config = dict(
    image_size=24,
    crop_scale_min=1,
    arch='resnet',
    widths=[48, 96, 192],
    epochs=29.7,
    lr_schedule='cosine',
    weight_decay=0.04,
)
Rows from block 6, named by matrix and row number. Rows with one number belong to one channel. Each number is 128 + 32 x the weight over its row's rms, rounded and kept within 0 to 255. All counts start at 0. After the name is the row's rms in percent of the matrix's.
# convs0: first 3x3 conv (model.blocks.6.convs.0.weight, 96x96x3x3), inputs 42-48, a 3x3 kernel for each
# convs1: second 3x3 conv (model.blocks.6.convs.1.weight, 96x96x3x3, transposed), outputs 42-48, a 3x3 kernel for each
convs0.15 097 [107 136 124 116 115 108 121 105 106 123 135 187 125 136 133  81 151 102  92 135 118 150 173 139 108 142  99 125 166 153 153 163 119 130 154  84 105 126 166 108 138 161 127 114  90 132 111 116 116 112 136 123 123 123 120  91 138  87 116 128 119 139 138]
convs1.15 106 [188 166 140 157 146 122 111 194 140 121 185 152 167 136 139 116 122 139 102 102 141 123 105 164 122 104 139 133 155 160 182 178 164 155 174 135 127 131 140 114 113  84 129 150  28  86 116 177 123 176 146 156 209 135 169  96 118 164 110 145 103  92 177]
convs0.16 103 [121  97 138 116 102 113 147 121 123 101 132 110 123 117 185 100 128 172  87 154 198 118 137 132 174 155 126 101 139 133 143 139 175 129 114 155 182 104 117 175 119  89  94 144 138 132 132  85 112  96 142 228 207 134  96 137 118 116 150 125 114 140 123]
convs1.16 099 [181 174 112 122 114 109  95 126 135 154 129 125 109 133 131 111 105 108 164 155 142 102 115 104 104 117 104 116 120 122  89 130 113 103 157 150 147  90 101 104  46  97 122 125 103  82 101 115 149 173 138  92 119 126 177 138  52 178 115 138 177 143 173]
convs0.17 097 [ 95 149 134 109 105  95 132 146 131 117  99 160  94 101 127 124 162 165 111  95  67 122 158 123  92 108 109 156 127 110 154 110 115 161 123  95 131 113 151 127  90  99 122  91 105 112  89  62 165 198 167  79 142 119  90 111 154 121 127 145 134 137 120]
convs1.17 094 [104 107 100  98 112  97 153 108 133 115 107 157 157 128 120 113 114  79 129 157  99 131 137 110  94 151 111 130 119 114 127 125 151 159 121 130 176 221 155  64  82 154 147  70  88 122 102 133 133 113 109 133 167  81 152 151 171 152 123 119  89 111  82]
convs0.18 099 [153 127 146 107  90  80 146 128 148 120  82  77  84 109  91  84 108 127 145 142 134 185 146 103  97 114 122  98 110 100 132 141 122 135 159 147 121 139 156 117 105 158 120 114 136 106 130 140 109  95 140 159 170 147 140 154 190 147 138 143 139 117 125]
convs1.18 105 [166 139 108 122 112 129 135 130 119 146 169 173 104 142 153 172 162 107 138 167 162  83  86 169 131 115 131 145 142 175  95 105 109 124 108  66  52 121 143 136 156 132 109 117 106  93 114 150 105  76 132 117 139 140 109 139 106  80 192  71   0  88 126]
convs0.19 101 [121 113 134 139 106 130 129 117 134 130  80 180 167 114 123 124  92 101 168 200 169 178 142 158 202 139 170 108 129 134 141 164 149 133 102 106  89 163 134 139 122 119 126 121 148  95  89 163 193 146 119 221 229 152 110 147 122  99  82 107 140 114 124]
convs1.19 097 [177 135 153 125  98 165 162 128 175 114 148 102 140 123 112 166 136 116  84  51  49  87  78  82 113  84 114 189 188 121 167 131 135 187 145 159  72 113 125  62 132 141 160 182 134 115 160 130 108 130 143 108 116 133  97 153 237 177 157 199 253 194 129]
convs0.20 104 [116 127 107 132 137 123 169 187 151  98 114 121 123  92 155 107 121 130 118 143 116 195 136 123 185 156 176  77  92 107 150 149 141 131 121 123 119 125 123 164 122 137 161 136 136 107 119 154 102  83 126 147 117 119 113 147 124 114 123 123 132 121 132]
convs1.20 097 [130  82 191 132 117 176 112 128 154 152 146 159 113 113 130 131 119 117 180 161 137 120 112 117  64  80 154 145 132 143 130 129 152 132 195 169  65  99 106 158 146 134 178 199  94 131 147  77 149  95  95 140 133 135 144 156 165 165 129 153 124 127 142]
convs0.21 104 [134 121 120 148 142 159 104 118 106  97 137 121 152  61  88  74  63 153 157 180 150 165 163 156 133 136 138 113 135 126 112 107 119 122 122 144 108 132 174 108 122 174 151  86 124  96 101 114 139 144 162 106 126 106  80 128 134 140 175 183 152 128 172]
convs1.21 089 [122 147 156 114 164 158 132  75 106  79  95 144 169 157 204 174 225 211 101  72  65 137 131 157  85 100 166 108 106  97 115 152 133 164 134 129 127 150  75 130 124  84 128 113 146 130 122 122 136 138 152 153 137 107 100  80  70 113  56  59 130 101  85]
convs0.22 102 [123 172 125  99 119 106 128  81 119 169 186 153 126 111 181  89  94  84 170  94 139 153 156 160 185 165 129 184 174 161 142 126 151 117 147 145 115  85 115 121 125 166 144 139 182 133 150 152 129 148 163 101  98  94 121 130 149  90 158 147 144 125 159]
convs1.22 098 [178 146 136 177 145 126  91  56  67 150 155 128 200 144 107 144 104 125  73 106 126 134 200 132  26  36  97  74 135 108  86 145 152 125 126 175  89 106 136 153 102  81 102 111 101 112 137 195 101 145 114 100 116  87 144  93  72 115 150 109  74  94  81]
convs0.23 099 [126  92 100 139 146 131 113  89 140 160 117 118 159  60 118 148 108 112 111  63 106 174 153 130 129 159 128 188 183 162 147 114 145 147 155 152 126 103 111 130 102  71 139 108 123  82  93 130 162 147 130 139 109 110 153  99  93 150 128 149 139 153 166]
convs1.23 096 [110 100 132 120 179 185 109 121 124  82  79 100 108  84 100 165 178  90 134 128 114 128 172 106 110 101  81 146  72  73 151 110  84 136 123 128 132 104 123 150 123  98 119 137 142 118 126 153 124 145 158 155 196 187 122 116  97 148 119 111 175 175  85]
convs0.24 101 [110 139 125  92  67  91 164 120  86 127 120 126 147 114 136 176 102 144 154 164 118 147  78  94 127 128 100  78  90 106 123 105 109 124 107 110 128 159 122  85 108 103 101 119 155 106 174 185 155 109  72  94 123 124 176 165 158 167 134  98 174 158 135]
convs1.24 107 [ 92 122  97 119 128 143 152 164 167 130 146 197 129 128 152 109 194 167 155 151 128 127 120 150  75  98 144 108  93  88 129 113  54 102  90  90  93 149 107 154 153 149 161 118 123 136 120 127 128 137  74 117 167 184 134 110 112 133 157 144 132 152 122]
convs0.25 106 [115 131 143 136 144 136 107 124 108 105  96 137 118 154 137 182 184 136 147 162 131 122  99 129 124 142 165  94  97  88  98 108 103 114  99 109 103 129 167 124 155  94  95 129 155 129  80  92 143 112  99 109 119 104  87 148  96 143 122  86 161 151 142]
convs1.25 085 [111 128 146  96 138 153 111 148 158  89  76 147 111 158 147 134 150 162 102  89 125 172 164 140 100 143 120 100 137 143 130 142 116 141 144 157  99 108 108  94 124  81 154 130 114 140 125 115 137 144 143  88  87  42 112 112 140 101 125 160 158 141 142]
convs0.26 098 [135 114 157 106 132 128 128  88 130 135 142 157 138 138 153 141 114 154 184 130 120 158 173 114 150 212 161 165 116 110 109 123 127 105 136 128 154  99  86 131  97  75 101 103 120 158  93  91 153 141 155 184 109 153 108 132 146 131 174 159 127 158 159]
convs1.26 099 [134 154 129 142 160 105 116 127  99 115 155  90 118 120 119 158 136 131  96 100 130  84 145 151 112 156 132 105 136 142 124 154 163 114 133 172 125 153 153 142 124  90 191  70  54 117 121 117 122 167 100 103 122 115 125 176  97 118 177  92 116  73 127]
convs0.27 098 [131 104  90 131 112 108  83 131 145  65  95 121 125 137 116 144 100 110 117 134 119 186 188 133  97  38  55  56  78 106  93 127 102 163 150 119 155 208 145 184 143 135 159 133 106 140 135 126  97  76 119 108  55  77  97 125 107 136 147  99 130 123  80]
convs1.27 090 [ 88 110 115 109 114 117 154 146 117 146 160 143  96 130 109 140 173 103 215 186 170 112  80  58 104  96  96 128 153 108 106 111 121  95 116 110  80  73 102 111  98 120 121 124 108 151 118 114 162  86 133 159 158 160 136 118 134 108 120 153 113 130 155]
convs0.28 098 [ 92 121 139 141 114 120 143 121 116  91 101 111 142 124  93 166 153 121 121 144 161 153 143 126 114 121 164 158 121 139 151 143 148 100 103 132 157 139 144 142 106 127 140  98 107  65  93  74  83 105 151 125  79 144 129 102  94 124 105 105 132 145 110]
convs1.28 099 [191 150 113 112 123 168 181 114 136  52 114  88 141 151 138 156 167 147  96  94  95 139 106 104 148 110 128 124 138 129  90  87 156 188 151 195 126  70 116 168 152  67 108 155  88 126 122  97 135 112 125 124 132 112  91  55 100 131 128 112 132 111  98]
convs0.29 101 [118  83  79 124 115 135 143 114 102 115 120 102 132 171 152 126 119 153 129 109 122 106 133  96 140 196 126 138 126  99  98 111  96 103 116 108 113 100 112 140 147 120 166 135 108 149 162 141 157 159 142 118 101 178 173 112 122 151 122 145 137 107 137]
convs1.29 102 [120  84  69 141 110 158 209 218 175  86 103 151 122 103 187 136 148  99 185 182 145 148 136 148  89 120  91 141 141 135 125 107 161 147 119 129 109  76 131 118  93 121 117 103 137 175 135 148 156 110 113 120 179 127 173 102 136 151 125 127 145 181 116]
convs0.30 097 [123 124 147 171 146 145 163 177 151 106 100 104 119  55 117  52  40 105 138 128 183 152 142 153 131 168 176 156  89  73 128 125 148  93 129 181 162 119 128 184 155 139 145 160 135  94 113  73 130 107 109  74 102 171 135 100  97 143 149 174 117 170 218]
convs1.30 101 [131 117 109 132 129 153 150 159 179  98 121 149 146 154 133 118 115 151 140  88  80 114 106 110 122 102  90 125 122 101 110 141 100 127 116 170 109 119 140 120  82 103 167 150 159 120  93  82 149 121  61 119 110  80  86 145 139  60 103 148 134 133 114]
convs0.31 101 [104 138 132 126 129 100 154 139 132  53 132 145 131 142 123 144  96 110 150 116 102 133 147 124  91  85 112 128 122 149 154 145 129  91  81 156 194 141 144  70 123 132  79 145 108 151  85 119  95 144 153  93  84 152 142 111 107 134 132 147 116 126  94]
convs1.31 091 [136 166 125 104 167 143 103 195 116 114 160 140  82  69 134 106 225 120 124  93 104 104  85 157 109 106 154 129 100 159 153 128 129  64 169  78 101  78 110 133  87  40  98  57  42 139 114  90 120 215  92  80 211 175 113  99 147 121  84 148 100 101 151]
convs0.32 101 [147 131 126 103 140 142 138 141 123 137  99 123 145 115 200 116  99  87 181 175 172 112  98 123 143 118 125 120  99 123 157 153 157 121 146 132 149 137 156 118 113 134 110  96  97 119  98 138 192 185 156 190 186 130 150 124  93 130 118 121 116 100  96]
convs1.32 099 [123 154 208 103 113 143  88 102  91  47  74 111 122  86 135 100  92 110 119 116  77 126  98  97  29  62  73 155 116  90 111 123 123 126 136 147 128 120 119 105  51  88 110 133 132 134 137 122  80 112 159 120 141 151 125 112 138 177 163 193 187 138 127]
convs0.33 096 [131 106  92 133 156 143 139 170 125  98  95 126 125 153 135 111 161 144 168 164 215 117  92 112 173 142 153 115  95 102 137 175 143  90 120  93 167 180 135 119 129  91 125 153  91 106 106 107 106 152 169 151 140 156 100 128 137 134 180 145 144 128 123]
convs1.33 108 [133 108 103 136 104 104 146 171 206 109 136  87 129 150 107 150 149 140 132 115  73  80  61  83  93  81  90 127  94 136 115 104 147 171 193 190 126 122  84  71 111 153 120 110 118 137 135 133 148 136 113 202 155  85 113 157  99 156 153  97 171 148 107]
convs0.34 102 [160 165 146 113 118 125  79 122 132 118 108 126 133  97  95 117  98 105 144 120  80 164 124 126 116  98  87 141 131  88 130  99  91 125 109 119 105 116 120 116 135 164 121  89 125  95 185 174 128  94 100 114 123  77  81 109 166  48 142 151 119 132 125]
convs1.34 105 [114  99 122 155 142 142 132 114 163  97 148 150 104 105 105 134 146 105 104 115 115  89  85 130 117  93 104 115 175 143 122 144 134 127 125 118 115 107 117 219 123 135 103 141 161 102 111 101 127 146 143 126 174 146 250 199 187 211 166 165 127 142 176]
convs0.35 099 [ 87 107 120  90  75  60 110 108 101 117 117 135 179 126 110 110 113 101  98 139 119  93 155 168 161 160 135  66  77 122 110 107  99 136 105 115 102 120 146 131 156 153 132 114 104  55 126 146 128  93  61 102 104 127 144 147 101 159 140  84 135 117  97]
convs1.35 100 [103 113  96 143 163 191 167 179 182 163 129  66 170 118  83 117 105 115 112 130 154 134 120 118 153 137 122 180 195 182 142 189 172 146 135 138 164 151 156  86 142 174 106 109 112 101 100 147 136 113 175 144 109 145 183 131 111 132 103 101 114 128  99]
convs0.36 105 [142 136 126 114 132 140 129 131 108 101 151 129 101 137 109 130 146 139  80 116 159 128 108 100 152 106 153 105 128 133  91  96  87  91 126 125  80  67 112 124 148 151 153  92 155 137 154 104 165 147  89 149  95 135  95 141 127 123 166 120 110 122 138]
convs1.36 096 [120 150 154  96  94 160 133 123 206 116  97 145  89  79 120 144 129 133 112 156  93 148 172 126 155 133 159 146 116 123 143 163 147 135 162 145 108  62  91 134 158  80 128 196 116 128  97 116 138 153 167 104 132 133 235 186 173 151 140 205 100 185 129]
convs0.37 101 [109 126 128 165 163 167  99 135 139 118 140 164  84 133 145  33 121 137 125 104 113 147 151 131 160 159 131 150 150 124 146 135 109 146 115 127 114 163 100 104 155 144 115 195 139 157 112 113 100 152 170  81 108 153  99 102  91 100 108 117 107  97  98]
convs1.37 097 [160 105 156 128 114 170 132  83  86 200 108 135 185 164 155  61 114 174 119 143 104 102 111  94 133 135 132 115  99 133 103 114 119  98  59  52 187 204 144 182 130 148 165 154 193 105  96 135 140 129 163 141 150 139 139 133 159 125  84  85 152 125  86]
convs0.38 097 [128 136 150 107 119 109 105 104  94 130 118 108 154 133 135 167 133 130 110 140 165 110 155 144 133 127  91 194 222 246 161 156 163 129 110 114  29 107 153  94 126 127 123 141 105 118 105 124  90  64  90 119 117 132  98  90  65  87 106  59 133 111  63]
convs1.38 127 [129 115 131 144 120 126 111 149 119 118 105 126  89 136 131 158 146 125  89  89  91 121 135 102 134 141 127  95 106  99 131 151  88 130 181 119 151 174 167 157 158 135  83  78  71 117  61 133 125  79  96 130  88  82 167  91 113 141  97 145 119  80 107]
convs0.39 097 [145 132 114 127 132 121 190 148 132 135 155 157 108  90  87 130  88 130 164 131 107 132 117 131 165 125 145 170 127 104 167 129  97 155 140 115 173 109 135 167 132 143 135 123 123 154 128 113 109 145 114 167 108  97  92 136  90 133 114 103 107 123 132]
convs1.39 105 [136 101 106 154 122  92 157 120 184 189 128 144 126 120 134 135 149 107 129  90  66 162 121 124 132 146 139 172 163 111 171 172 130 131 104  76  80 163  95  64 144 132  91 213 222 144 145 180 112 102 147 144  77  68  74 145 205  75  97 239  86 130 182]
convs0.40 100 [162  83 102 132 125  91 143 135 140 203 135 143 112 120 117 109 109  86 152 142 108 105 138 134 125 176 126 170 135  93 120 121  94  98 133  92 122 159 139 108 141 122 170  96 111 150 136  91 132 114 129 154 151 121 119  81 114 156  89 132 155 151 156]
convs1.40 107 [130 132 171 162 154 139  74 107 124 168 168 175 123  94 164 113 107  65 126 132 139 127 102 134 100 126 147 125 134 170 192 144 179 172 147 152 131  80 128 158  98  67 197 201  73 130  78 124 159 175 132 128 166 135 142 118 197 149 138 163 127 128 239]
convs0.41 101 [131 139 116 155 125 130  91 105 142 129 139 136 140  98 131 121 119  93 120 105  94 109  85 132  94 106 145  86 136 142 107 109 100 165  94  79 151 161 111 137 154 169 146  94 124 154 147 143  99  79 145 105 155 113 150 182 195 101 162 194 107 144 117]
convs1.41 102 [140  99 150 167 149 178 163 145 150  45 135 113 102 119  81 126  99  68 102  98 148 107 151 178 117 140 169 119 139 171 168 169 132 159 165 182 110 158 110 117 131 122 166 110  88 115 157 162 150 182 194 123 123 179  62 109 123 124 139 128 199 177  90]
convs0.42 102 [113 106 121 116 170 127 113 109 123 105 100 123  89 129 108 122 139 140 152  87  82  65 129 113 122  73  96 114 104  96 108 125 107 103 134 126 134 124 148 128  97 149 112 114 109 208 157 124  77 164  78 123  91  74 163 103 109 131 114 111 123 158 150]
convs1.42 096 [128 129  92 135 113 119 145 143 143 126  95 125 189 124 145 173 169  84 177 117 143 148  90 132 106 112 101  93 152 105 144 117 101 148 149 145  88 104 114 148 140 127 161 112 137 182 137  99 157  98 121 167 157 114  92  76  94 151 177 140 157 144 146]
convs0.43 101 [141 106 137 105 107  97 115 106 144 114 135 108 104 145 150 130 115 167 107 154 152 127  90  65 103 161 151 149 140 137 105 145 131 108  90  48 116 157 115 164 142 102 120 147 156 108 114 128 129 126  99 129  85  71 138 142 166 112 125 133 123 146 141]
convs1.43 090 [153 133 110 165 167 177 134  89 114 118 123 116 141 170 148 127 136 154 147 107  61 167 177 200 123  72  86 151 211 187 184 155 140 188 147 140 141  99 154  96  83 163 119 139  67 104 141 144 103 122 111 118 168 138 124  95 149 137 116 142 141 145 127]
convs0.44 103 [156 159 172 129 163 168 172 133 132 119 158 146 123  84 118 106 124 112  98  80 113 123 198 218  95 119 149 143 136  91 149 171 190 128 141 128 126 138 163 177 174 145 162 171 152 104 118 123  90 103 116 157 137  79  87 113 142 116 126 141 147 137 155]
convs1.44 093 [ 91  63 115 168 137 129  81 119 142 131 185 206 109 121 122 190 106 133 126 107 113 138  85  58 172 157  87  89 155 223  66 118 129 133  82  86  77  85 107  88 139 148 122 187 141 120 114 136 130 110  95 135 122 130 179  98 119 134 117 109 109 167 146]
convs0.45 106 [120 120 113 140 139  99 134 125  97 162  79 109 117  88  99 114  82 103  79 120 142 183 138 126 151 137 144 149 111 102 110  78  71 113 160 134 141  88 111 164 134 142 128 108 112 163  85  94 179 128 111 121 153 164  83  94  85 134  86 127 100 109 109]
convs1.45 093 [153 118 112 123 113 133 183 139 196 166 196 150 140 167 128  75 138 155 107 158 113 137 109 108  75 101 128 101 108 130 148 125 116 169 124  91 179 140 172 145  80 136 142  82 140 117 177  36 150 119 172 150 131 168 103 156 195 133 105 187 142 200 204]
convs0.46 102 [133 141 113 132 153 145 116 124 137 185 121 126 136 111 137 110 100 114 125 134 134 141 134 111 112  59 107 134 147 159 116 131 116  68  97  58  77 117 108  74 133 140 136  95 112 108 150 145 142  76 174 154 135 174 138 135 124 167 126 173 148 119 144]
convs1.46 103 [109  85  96 120 132 114 158 119 138 143 101  96  64 135  96 127 152 108 136  91 108 214 144 133 139 128 150 177 156 126 197 117 147 163 169 195  97 112 148  89 108 158 139 156 117 124  95  97 121 121 107 192 161 149  66  79 107  98 108  72 171 114  61]
convs0.47 100 [128 129 126 147 117 137 131 123 123 149 108 110 111 136 134 104 107 149 136 110 102 106 140 126  89 123 140 108 131 110 102 110 123 110 137 131 154  78 106 155 162 126 150 214  99 119 167 111 160 149 111  75 122 135  92 124 136 126 108 120 137 115 180]
convs1.47 095 [200 141 153 137 164 134  93  78  66 154 118 114 116 145 227 139 137 137 102  97 164  81  98 131 147  78  81 155  94 163 177 125 122 186 164 146 138 135 153 122  88 121 157 133 101 136 112 151 189 134  82 136 191 127 172 141 137 127 143 161 102  75 144]
convs0.48 096 [104 142 106 114 156 156 113 143 144 111 165  95 114 150 102 144 146 119  86  94 101 130 143 120 143  55 118 133 145 117 137 128 137 151 115  99 111 144 139 126 154 193  88 128 161 139 119  93 126  59 136 130  67 127 149 179 132 112 176 147 129 160 142]
convs1.48 107 [117 103 116 176 140 138 179 152 191 192 172 157 106 130 115 154 118 115 144 110 128 126 125 157 118 119 124 175 110  91 161 120 131 140 123 111 135  88 101 123 145  50 175 157  52 130 104 128 188  69  60 158  88 135  74 141 110  64 116 100  51  98 126]
convs0.49 097 [ 87 157 162 125 134 130 140 134 125 120 140  79 146 169 147 153 117 182 106  82 114  87  75 105 129 135 101 160 168 166 181 172 170 193 120 132 118  99  95 147 101  83  67  85 107  94  66  89 171 205 156 188 145 148  93 130 144 101 120 136  85  87 102]
convs1.49 112 [150 158 167 148 146 164 127 112 116 114 112 111 127 107 122 166 151 161 108 143 225  68  36  35 163  93 102 135 131  63  78 105 108 109 112  79 160 151 172 136 128  94 130 138 101 137 138 102 103  93  75 110 128  82 142 156 148 105 127 151 146 179 154]
convs0.50 104 [110 125 133 130 102 105 139 131 133 120 122  90 125 106 121 170 152 138 122 155 151  79 111  96  63  50  74 138 119 126 113  91  85 118  98 130 105  96 149 128  96  83 141 104  91 136 108 105 148  96 105 175 152 134 177 121  92 106  91 116 118  93  93]
convs1.50 106 [103 128 131 119 133 135  66  75 122 121 119  84 123 140 151 114 125  92 120 114 136 124 118 136 145 152 181 124 100 145 152  97 145 100  94 107 146 129 132 141 113  86 136 135 116 113  76  91 124  91 110 128 125 206 105  95  63  94  82  88 113  92  87]
convs0.51 096 [174 163 161 119 121 118 125 164 182 145 101 116 142 121  87  94 120  90 141 226 255  74 136 194 187 230 199 132 155 155 106 100 149 126 138 106 130 136 136 121 121 128 140 153 136 136 121 104  91  91 104 111 137 153 176 148 139 138  72 102  85  85 107]
convs1.51 108 [135 156 193 135 128 144 145 136 123 110 126 100 133 206 208 208 221 162  82  54  32 140 138 105  84 111  88 143 120 140 106  79 148 144 130 178 112 118 122 144 139 114 183 124 130 130 151 178 137 105  72 154 117  89 148 112  68 150 159  64  83 117  77]
convs0.52 098 [142 150 117 140 114 140 167 109  71  91 183 112 154  90 193 164 135 123 169 178 113  61 111 166  97  77  83 158 138 121 129 163 153 144 139 155 119 133  83 128 175 139 149 122 139  90 143 133 171  96  77  90 132  96 118 114 100  70  90  86  89 134  95]
convs1.52 105 [179 172 106  78 120 139 132 105 161 152 121 125 145 152  92 188 170 127  97  78 107 162 123 137 200 181 207 115 100 116  95  78  65 131  36  71 148 166 161 119 138  99 100 131  96 180 164 194  94  80  78 147 109 134  89 101 139  90  91 163  94 106 154]
convs0.53 100 [171 158 107 108 117 140 126 158 156 119 152 111 138 104 122 107 120 140 166 115 148 191 143 122 103  97 169 144 170 189 162 166 132 140 140 163 180 167 102 116 102 107 123 162 123 128 167 115 145  89  70 108 198 177 106 153 123 100 149 120 128 109  93]
convs1.53 098 [179 136 123 134 103 152 112  91 120  82 121 179 113 131 128 162 129 146  88  86  66 129 106 141 148 146 176  67 111 113  90 128 137 111  78 124 109  84 111 108 133 156 153 164 148  97 114 121 107 118  81 131 138 159 104 118 140  82 114  98 126 132 124]
convs0.54 095 [121 116 116 150 155 150 167 134 123  95 198  75 107 135 108 131 124 126  95 121 126 147 110  90 152 105 100 103 202 111 109 151 135 127 153  98 140 135  61 150 144 108 126 152  86 130 155 112  75 104 130 104 150 140 101 124  95  90 114 110 144 124  98]
convs1.54 099 [129 186 157 130 157 122 157 176 132 181 128 160 112 135 146  79 134  68 190 144 143 146 138 106  85 143 131 117  77 149 101 121 148  96 128 112  90  89 148  96 113 121 134 130 118 112 111  99 139 139 133 153 163 112 149 126  55 111 146  83 105 152 152]
convs0.55 100 [ 96 113 136 152 102 127 149 136 148 148  92 132 159 105 152 147 143  96  87  85  95 164 148 151 119 110 152 102  99  97 143 152 152 136 123 152 148 126 120 100  74 141 123  67 135 173 152 159 134  90 139 108 119  72 146 191 119 161 167 124 140 175 112]
convs1.55 093 [141 157 152 109 129 123 107 123 140  97  76 110  86 124 109 153 135 114 140 134 157  72  91 116 112 132 165 134 129 112 137 131 113 105  92  63 150 132 135 176  98 117 163 115 123 162 106  91 155 136 152 174 171 208  84 119 187 109 109 138 143 149 183]
convs0.56 098 [120  98 109 118 137 149 184 162 144 139 118  92 143 147 136 115 132 131 217 165 117 120 107 170  84 112 140 140 149 130 131 143 156 118 124 143 131 123 133 122  85  88 116 135 131  53  90 130 171 119 102 145 150 119 119 132 164 132 135 142 106 123 153]
convs1.56 116 [ 57  20  22 114  94  86 136  68  72  50  94  87 117 132 113 148 104  44 109  92  59 120 122  95 105 151 149 110 119 124 170 151 106 176 131 140 133  97 118 117  93 121 146 130  92 115 115 100 148 155 110 107 135 164 114 156 106 130 186 124  71 106 117]
convs0.57 101 [161 170 128  87 131 117 144 132 139 185 149 129  90 102  98 116 134 126 152 122  85 144  80 102 183 162 131 152 196 190 130 118 108 132 112 127 120 108 110 136 128 148 143 116 124 147  95 156 130  93 121  95 118 125  95 101 120  76 100 167 101  93 148]
convs1.57 102 [138 146 124 132  83 114 151 134  89  95  96  93 150 141  92 140 125  76 115 114  74 113  96  62 155 133  93 137 108 104 168 163 187  86 108  66 166 153 173  68  82 113 144 151 116 159 150 155 116 164 147 152 104  70 129 138 112 102 156 127  84 117  51]
convs0.58 099 [161 155 125 103 109 153 128 123 162 167 113 160 103 145 136 161 139 145 193 162 169 161 109  87  92  69 124 140 150 130 107 110 108  82  92 123 152 105 143 113 122 127 123 118 113 147 107 137 126  91  96 153 143 105 178 109 142 103  86 110 130 117 105]
convs1.58 100 [156 115 173  99 108 137 125 158 152 181 188 224  81  96 112  95 134 144 194 128 103 113 101 113 113 114 133 124 149 133 132 125 140  70 114 126  73 119  99  93 119  86 181 130  73 108  92  31 147 119 170 143  77 129 120 122 105 113 101 101 165 122 142]
convs0.59 096 [119 109 128 131 124 127 124  92 139 132  83  65 119 144 164 157  85 115  70  67  76 189 194 177 102  54  84 130 121 160 111 100  95 107 141 154 107 106 122 172 159 116 123  93 114 161 144 136 111 160 146 111 115 118 198 136 122 117  89 128 121 109 125]
convs1.59 110 [114 152 133  96 135 153 103 125 137 132  97 107 155 186 226 141 138 187 123 102 107  69 100  80 130 132 158  87  62  60 110 103  96 128 128 106 122 128 108 139 147 120 116 145 129 139 146 110 104 172 129 149 206 168 123 134 119 142  99 129 150 114 155]
convs0.60 097 [181 152 165 102 116 132 115 121 120 106 120 164 112  92 143 112 162 118 152 143 108 140 144  73 171 211 179 121 113  78 132 172 150  84 185 125 148 152 126 108  97 105 120 132 102  82 125 166  85  71 111 110 124 117 106 162 170 102 113 128 119 108 115]
convs1.60 105 [133 127 123 146 132 146 128  99  73 142 199 169 133 119  95 168 113 164 113  79 122 111  84  49 112 140 169 149 109 117 166 111  96 122  87 115 139 195 143 145 171 133 137 102 123 165 149 109 178 134  68 133 132 126 120 156 119 106 100  83  86  73  75]
convs0.61 105 [ 92 117 100 128 129 141 163 103 120 170 131  76 113 187 144  78 151 134  57 114 103  89  72 110  67 123 132  65  52 124  95 121 143  93  85 117 113 123 117  90 100  87 184 142 153 143 123  95 125 185 120  72 160 149 144 137 100 137 136 121 133 163 167]
convs1.61 090 [119 127 150 113 120 126 107 149 118 116 117 114 117 133  78  71 116 158 158 171 207 151 132 160 156  84  87 110 127 146  88 125 119 131 138 151  61 105 113  94  99 153 150  93 175 110  86 103 109 151  71 134 128  96 123  99  72 138 159 119  96 106 134]
convs0.62 099 [165 139 136 113 135 131 112 139 129 132  83 119 122 149 111 132 130 173 134 102 130 122 119 111 170 198 116 114  80  63 126 135  98 139 142 150 131 148 159 140 122 129 126 143 109 152 172 198 128 131 150  92 143 150  88 137 123 138 126  92 125  92  97]
convs1.62 101 [ 61  81 106 126 143 121 161 142 109 160 161 124 172  69 139 151 142 121 136 136 134  93 123 133 176 132 129 145 152 108 183 122 120 151 134 107 174 145 133 178 175 105 133 190 104 168 166 149 169 135 147 171 195 201  96 133 112  83  99  97 136 151 151]
convs0.63 100 [114 150 140 184 203 168 119 106 111 180 116 168 115 143 196  74 156 113 140 131 111 111 114 155 109  83  99 102 109 111 133 133 136 128  94  87  94 129 119 159 122  97 121 152 161 184 120 105  87  69 111 106 146 183 130 138 122 136 152 159 109 134  94]
convs1.63 092 [116 128 205 139 136 171 127 166 168 103  98  96 133 149 143 156 155 215  93 121 114 151 118  56 174 187 132 201 194 133 132 106 135 123 109 154  65 103 145 124 110 110 183 138 118 145 131 137 156 136  31 200 131  65 113 114 148 134 155 139  97  78  78]
convs0.64 100 [129 109  91 114 130 138 124 133 125 123 143  84  96 125 115  77 127 149 126 130 132 163 166 142  94  83  82 174 138 119 170 147 119 143 145 143 157 137  82 145 200 143 117 128 151 131 154 170  99  84 191 114 106 111 145 165 133  90 124 100 120 128 136]
convs1.64 093 [ 89  89  89 113 122 107 116 118  95 104  82 114 176 177 123 146 155 121 161 138 160 114  98 139 138 130 122  58  47 120 123 118 123  89 112 146  86  46  61 144 154 134 172 102 147 181 162 157  95 140 143 107 163 112 168 164 116 171 179 159 121 132 148]
convs0.65 098 [127 138 145 143 119 120 144 118 134 124 135 128 185 102 147 137  67 147 123 119 127 112 151 119 147 101  95 134 151  90  93 146 113 101 107 126 120 148  87 123 160  92 115 147 140 124 158 147 153 130 143 207 124 112 103 104 142 147 149 108 154 158 145]
convs1.65 091 [168 184 123 157 146 150 142 117 145  90 119 139  98 105  65 100 102 102 121  87 106 138 161 100 158 125 101 140 167 123 137 141  94 169 152 117  49 118  96  90 159 112 143 156 125 201 122  85 168 128 150 144 105 110 149  77  97 176 153  43  74 171 100]
convs0.66 101 [119  98 112 123 124 132 119 124 153 214 133 101 169 139  87 118 102 157 143 141 158 168 208 166  60  61  99 129 134 122 128 142 132 141 142 115 101 134  97 138 151 130 161  98 132 145 155 131 126 115 104 170 134  92 135 132 136 118 130 142 130 145 133]
convs1.66 102 [ 97 134 127 124 129  87  55  91  80 119 120  85  92 123 160 157 151 126 128 101 121  98 144 128  89 115  92 158  77  62 160 116 137 125 131  86  88  81  64 156 110 127 182 110 126 164 128 127 116 111 117 109 117 143 185 143  98 213 137 102 120  97 113]
convs0.67 104 [116 135 172 117 111 140 130 101  95 155 146 171 142 133 123 122 134  98 111 125 131  86 129 134 110 170 137 102 109  84  93  74  71 106  88  84 102  71 111  91  82 105 131 106  64 124 101 175 133  91  92 125 150  78 116 170 221 150  81 108 133 104 123]
convs1.67 096 [ 94 118 134 130 105 119 126  84 120 122 155 135 118 142 194 120 142 140 112  94  90 142 190 141 122 179 149 146 151 174 174 177 159 121 152 196 160 162 153  99 128 155 134 165 112 141  89 131 165 132 113 168  86 178  87 113 112 102  84 141  95 112 129]